Weights of a small text-conditioned image diffusion model.
Model: 10M parameters, 32-pixel images, arch unet, text encoder width 320, text encoder norm layernorm, text encoder activation gelu, norm layernorm, activation silu, widths [64, 128, 128].
Training: soap at rate 0.0018, 14300 steps, batches of 64.
Data: trained on dead-leaves pictures: piles of overlapping shapes, 72500 training examples, 12.6 epochs.
Rows from block 5 of the denoiser of a small text-conditioned image diffusion model, named by matrix and row number. Rows with one number belong to one channel. Each number is 500 + 50 x the weight over its row's rms, rounded and kept within 0 to 999. All counts start at 0. Numbers have three digits each.
Before each channel's rows are labels from the 100 images, of 14976 (inputs lightly noised), where the channel reaches its highest value: "strongest on" is what is common among them. Only what is clearly more common there than usual is listed. The data: dead-leaves pictures: piles of overlapping shapes. In brackets: how many of the 100.
# convs0: first 3x3 conv (model.mid.2.convs.0.weight, 128x128x3x3, each kernel summed), inputs 64-127
# convs1: second 3x3 conv (model.mid.2.convs.1.weight, 128x128x3x3, transposed, each kernel summed), outputs 64-127

strongest on: pastel (40); grey (32)
convs0.117:481444476498549514463486583522579583582494496546608460458520563568389515504569499443548463446487497483416565516482445446623468502544513456446481420478561494445538539431476422617615526575489542
convs1.117:474528572532498440518541458419453475480399469503431523519552438433490491516597498475470496564569473416518443481561513522498521482593481527418414677559563487487486480511524496432422450351514477

strongest on: ring (88); large pieces (76)
convs0.79:485519452530485473453544565532489518442454444500566547548557577446516543412528504548491491465511441527481506503536447483488437654567526515523482495435375426554524505486493594464472455506559518
convs1.79:528593516486468476529484532453535532515591477496429639534489461472502502487499500456493496446491445546503512461435517503535423554589406430454620458600615571458445547457520485542494458539432467

strongest on: large pieces (66); dark (31)
convs0.4:465456465495549429437398413440468486465467520619495458496516561617465492506488516585562447521452560521505492467498545502498518515478512472491504632491424533452472454566389514521446441462410526
convs1.4:538473520422502466545468492566509499439503452485464496494463449426524490524519486507524523496529437455493535580453511492492593474471585508461529436504519498518548525547543399478534539527491490

strongest on: vivid (34)
convs0.74:479518439460493518595520466572514524432475528493452518536496452454485527548579415471556507536537482514546578466422529526501513484487513590469500447527454464633441473470499520528472566444558520
convs1.74:556487596488559510455389519465528547473474460520510445467453443577469429445465520474502591459466525521500500590498458531542511529493457475536488536467494433464545507484564498473426463525371522

strongest on: dark (46)
convs0.123:549528484514438544470438510599492525510551510488561538476511534506516518555543532482485442486477510546457513465489564603399562479466501543470619458519449499545468365444442490336460526442480555
convs1.123:519461476555509475566590533406488497443530445456419464489429553477576495521381422535516514495555508533536485529486477406493531567482477508546506532568504452479479500524516460545496417397461461

strongest on: grey (32)
convs0.90:502440608480501461477573504576583460535484412478498439440504550580505511526607517475467540500526490437492483533526542478515450407616484563495581463464411446556511539452446534479379495500501537
convs1.90:442491380578465548502391448510517537486567598517462451510439471479530536505569518494497534538426579512454453475481454420479611537429513462538473535552579594501468438575471589513525539509536534

strongest on: shaded (81); large pieces (78)
convs0.102:444432484479469493525420609525513495520455595446458540511566454469524455452493464446619459456556484464505542490482552434444473453501467500590555487453426485488450506459496397519520430536493526
convs1.102:593500597453495470556619434555493455436592481537564456473449544487569537538493547514491580455425448544479497509524361475508569514461508513493437389564491502483546605491365567456511529370557482

strongest on: shaded (100); large pieces (92)
convs0.103:518579474555500486554505518503478500513433513481573481529551534496559627558495525563564528476523426472507560511500542505476541474449462482494507505460449502434597479503518520426543450480487537
convs1.103:498463610510498434499566588486498487431569474470487488513499476586505518533587553473445508597396538452558553528553458530427444533553562486511514557455522480570488585411561504562517492489557410

strongest on: small pieces (62)
convs0.50:567551560511558477505562515598503569446553482561530430555497498525486508534426457497505531471481485551598432495497464448421488392550480460462493524495463521485388500464549572518475465512552497
convs1.50:448512503496502455499424440378448506542452515387502567430509451474533510417512503503486462555522493454471540554451480560553558581491472458479467485532481460487487413593457414525479416471439539

strongest on: dark (49)
convs0.97:489532485603540473520483489481534456430504564499542573443547503473499503518574472399503576457472453518589440453553497581391535527542459519494457584462485529524444482493509533410400498409512521
convs1.97:478451493496462554501463534530428467536529502476429492470530549484513383540490538569479507540443448598404487487449539444438517560446548432564464439470481417507556505512546484491524460566515489

strongest on: small pieces (68)
convs0.120:489481420613475522522544466452519563492540458576510484448449435491499547596564458490503601557439568485463460500474552438430515468496490458559489467600561555512491437550485460497469450430606500
convs1.120:472466532470579496528474547478481425472462575478538444549563591496547460468491551596483488555543459511452540498519508506535505484496551511487468559457432429508491471493518489450583531631457529

strongest on: textured (67); small pieces (60); dark (35)
convs0.58:533483471487519550447535517551518418527511528519368546467453475474498488541525512466427500505514499455483597462453511517451572514423516453456497472527479498526410464514447467487391503406657505
convs1.58:398484501508450463466497470531458584470476517482575471555572556498486494450452461593555500391559480540529500506572556460521503541502565522575591477500546534549493559548496485552663449515495577

strongest on: shaded (94)
convs0.48:493398520503555525504501468491501399518468527404524499472432497420553491517486471500489499554625524441526461444580446539452454520514573531545488488503484547604454527560408558476409497458446461
convs1.48:453474523419440451468520542520528580415513550462522505543506525494481549427465508503442505513453507448439534575515527370502554554463589457344435567463523496494476502514573532599555499584555457

strongest on: ring (93); large pieces (90)
convs0.76:486482491428469478408495482548504402538617496488560488521547511586509464470546484501472444535478515560436526497453465554575441575464447484570463440474475464568523528480436468423469481489615452
convs1.76:568488484413518474495468436415522504432548551446502635512472573499426467419482555479453487474517504550530492528493546495423552469570492496510524514472613425454495547446501430568514465484443483

strongest on: large pieces (84)
convs0.12:552532505445504499553571422605463467537417554544567514593485410501535511503525537568549509604517590465376507569486497497517440478483556423536470428542541582521429425530537468512512494534546455
convs1.12:511471562618511518499497472550511577497493529506465418475435642530412477637467410498474531504510481505523501544397460520473529434513514517526519485444472548476540502510535466506413456487531580

strongest on: vivid (34)
convs0.6:561504510463461515524600583550482453500518544448610399461398486521513478567548411479436492521541426465534520431516453438616544488496453498504562477619500462540460488443542512565483511412488401
convs1.6:563461509524496433512435412491448501432514537547438544517588591442513506461483584564574551415440620487515532547570571483551530491419591538514508554497500458466507538565489443441528506501542568

strongest on: grey (34)
convs0.24:449497510568491556523536503477512466475481633552486523553560503473517521579519429509501469584541471479498505489557526489521514558462459557465513540474409476531487449481498527556515513497443442
convs1.24:417452456483488462556557479498457493500437424546507529461441468523524490485508527556534582474521591497536426614434472507520541442489479549475521538504613530479465543511435516469463546576539412

strongest on: grey (40)
convs0.54:481506530505553492491447531483372537500487441427477572513419499524492545422585501536522491608411530492488507479412426444522477451504425482546542480583490510552431505465486505466469509478403526
convs1.54:535529458472470458482495432545588420406389576612476460558540509431483485553547530486506466434561485553486578445570604429486533563469473496430505575411477509451577531530524411523474467487513432

strongest on: large pieces (83); shaded (79)
convs0.69:533436447558509512508470488413495496513485479553456590492445481454451441527520462497521542481503471542479477487494452560494413517464543477486454452510421463531476476440473530388532546474574540
convs1.69:468521497515510446497537457527498492540482512441510444459539589554518519508419528518490551553526438493503538371547525534444489411513564437549509463522555509489484584501451483554596475496441512

strongest on: small pieces (73)
convs0.83:442499529473498511475542488501505534484502520454431476520421455547519496466475616538456543507473491448483395554472540543538443549506469557438500454579559522553462525415546488550483484481511509
convs1.83:528488526572529602476509542563510488548501508490556508458573501478498424476481481496545493514515623584479494427522475514526528488546440536517493499407495429440510570502442469443491530554478479

strongest on: dark (37)
convs0.108:520503504511562456478595484494514540438516510453572544642460484552475544538512595482509549504434574453494429462548579478502459479549533498452490576473400474572433467529556545564442489438575424
convs1.108:426506511616451559502432645492501577572504519490447515415511550442520460438552473383505501565504470450485506487421537422478511505465505453544446497563571544472494508482555474459498494503472512

strongest on: mixed sizes (67); grey (40)
convs0.27:517501532484565466564492516482540458531563493593512428436572469434428441509461504458546365532480484529472458536487454573523470566495394596491474497489516545486457412500420544476545518508577565
convs1.27:425487441592477402563481492468549522414439478418412510495416470544490493439468472528521590442478531483442555505576618507517493486543553511484484486533425535539435546500508575528606545390422484

strongest on: large pieces (91); textured (72); dark (39)
convs0.7:550484494517461418568512424463489472529555531441453483505428513494548481441556435410487492474539486538479501469467540530462537373462478466518525493555575455508504458491528596461393420495520579
convs1.7:399483485540489507483501565538550515475446511541554527396603491485535516546494545612535460529522522430479533532566504494506497533547546548541416562484505495491461523454504537503629491518548468

strongest on: dark (47)
convs0.91:418405463481583516507442501452470480482452468522517448503534491570519473518516466523493461566494468484493506480526539562452522520555446459424514578521500441483509496453381597502502504501438483
convs1.91:500513478524418525457544581496561562515493496547457467467446445440492515440601534500406564532555599499498494511500473386596503555477474555615464420433474494532451528459521428479518532484456420

strongest on: grey (54)
convs0.73:366498471415544479503434582448529552563625484553489472459567505426387500475482520456392417526461559534489464537548475531461566581503500509443478428547458544475503407490436402524461459430545552
convs1.73:567511587561447551509449517561537394542382489437536544499390515633579475527590486564537537602529483493462499548471604404526417436496526482547585528514508519542479508570521521526564497552493558

strongest on: large pieces (99); flower (29); star (26)
convs0.107:385643490445491493570475490469458488586564563471481468456533442462502485536441542445540539523432455515486480426575434490507444528470512504504563520572512546560501503509472458549546466608433572
convs1.107:546473567478479449479526542531513481498471549539490585464453617459518480528483519511506539382549489503512601415569458428473458512543511529498473381571499531548432458480526568498514453460563517

strongest on: frame (27)
convs0.126:572539487500550577448504575531604607419560504515504501525488508540444421502552463420392508549447509519490491453519519554570574563503537580553558476537501498517544388359510457478473522463500511
convs1.126:509526505475497504557496503423522519493440535487566548551474538468575524514505576477585464513543471496419570543558478485464509412490329505471477576528425487508532524557482459582563504503536541

strongest on: large pieces (98); textured (86)
convs0.22:498482492510528435447587499444470469488617524531517541511515502457477442495514522503563487533486605577488455460557458508507467455592463473438459603430470569479512443530520444454508456482443499
convs1.22:481503490545393524545452520497545434562408416550454463459443486478586524528525550532430570521541403477496639477478506474467569512554466569490544488441531476514504494475535515590553550525548464

strongest on: ring (26)
convs0.30:422481522508493550531408607463493530468454517550550527583468554437458498519504404556461482523485495554498487537577471492509497532481382422433554444570472512564492384516425467576493590484459526
convs1.30:613514520494538520501624421549442467593533468515519419438512463531536514503492475439563537549492473441528466587481483510572460509511621575481490514478500479385448494494513455460423469516483466

strongest on: shaded (98); large pieces (95)
convs0.112:484463485528491438527537565488460535457460369448524512431514500578493569473515450555530473498575494599476512517510429413517463449483520453504521527463578579505615514548535494375582498521437429
convs1.112:498499521479565481479425555531543468624524526534505476501544420417430528556431498518393537633503577466617529558480468506472402531572453454505527529468512494481414524450529493497445417505461462

strongest on: vivid (33)
convs0.62:536513456599484494518465515437463466474525574541542476547506549347485552520522519521482490533433478522454485540482539440419523491497487594467554528506517530491492523502412430422439529480541536
convs1.62:598522529401507432474625487491539483612546465478516519528530463607569392528548510451544514508496591494508532487579497504480526507531377419455510480479518496468525485552468492568586501472493551

strongest on: small pieces (65); dark (32)
convs0.99:427675521462528494427591543598526472496496512446471560515467552571522517518513490532436604548436506458450445587551511476547484440557549528481459535539417474571480507488526536611470494446580457
convs1.99:518442495519427434606458477448502557538477512538485410565525496395381512428454542507494510481551536532579519421514419502516493526471474386542582389528564550457466468546472526391517472525511582

strongest on: mixed sizes (69); grey (40)
convs0.46:508476558494441492563612486463545532475479545491470513466528493448536495502564523494468491443458458577468479550476458459554651534479517560501479445570508512495530571643524523496604374475481479
convs1.46:468490405534478475519497534630417365539472517483469565505439542487557455505581428476486471555508464532421561471485503492515456532436542504504550522503561424483622449461578415556424570552485540

strongest on: large pieces (98); shaded (81); dark (43)
convs0.1:501431496535469457468472546481560556422509447462555481540539474569519484500463486491577431495535442487521496445397403471575551554591484486519492546548551561453619457469546475487629522512557477
convs1.1:465553530451472537488600477548487471499578486535457480584594434460419501482559497428498503511547547458519457587429506555435461517470523456421485536428440401528398584501475596468467487470452497

strongest on: small pieces (72)
convs0.18:551442458617467534447511348428593511545495406527488463465423442424518467576540540517524446516440504525460484499484549531548512493516484588543472556492486532512467522540429500487521515474489522
convs1.18:481538467428578500489451606532471503505498573496534594571544608558485523363479480428458461487514481461515545475543459492479485503468453450484473492516503468481530515448521467527485539616501463

strongest on: dark (35)
convs0.5:652480586459376490551572488488566498499536508495464471602451427455392488470519512573474511503469555441507466489519541537539591576502461485471397416500456477535495534435603527605458481543517458
convs1.5:447594449556510489484456540517420484479426495493548432478517517488540460460525549484477550411487501480590507534487382553574480468470510506439519563496471494619528486555434522468485428471498497

strongest on: shaded (79); grey (55)
convs0.32:525450518444593495538475447425500547533435490563525453479366529565453538524493353500484465457559602562485544536469573477537449469524540465482436482435564506454511495483475520516448517461499471
convs1.32:508505491475483520424436432522449491460536509488490560523612461461540526468522547558450488625497407399535436568490444476574562500470507582464493541539429475508516474531514393399508508522446596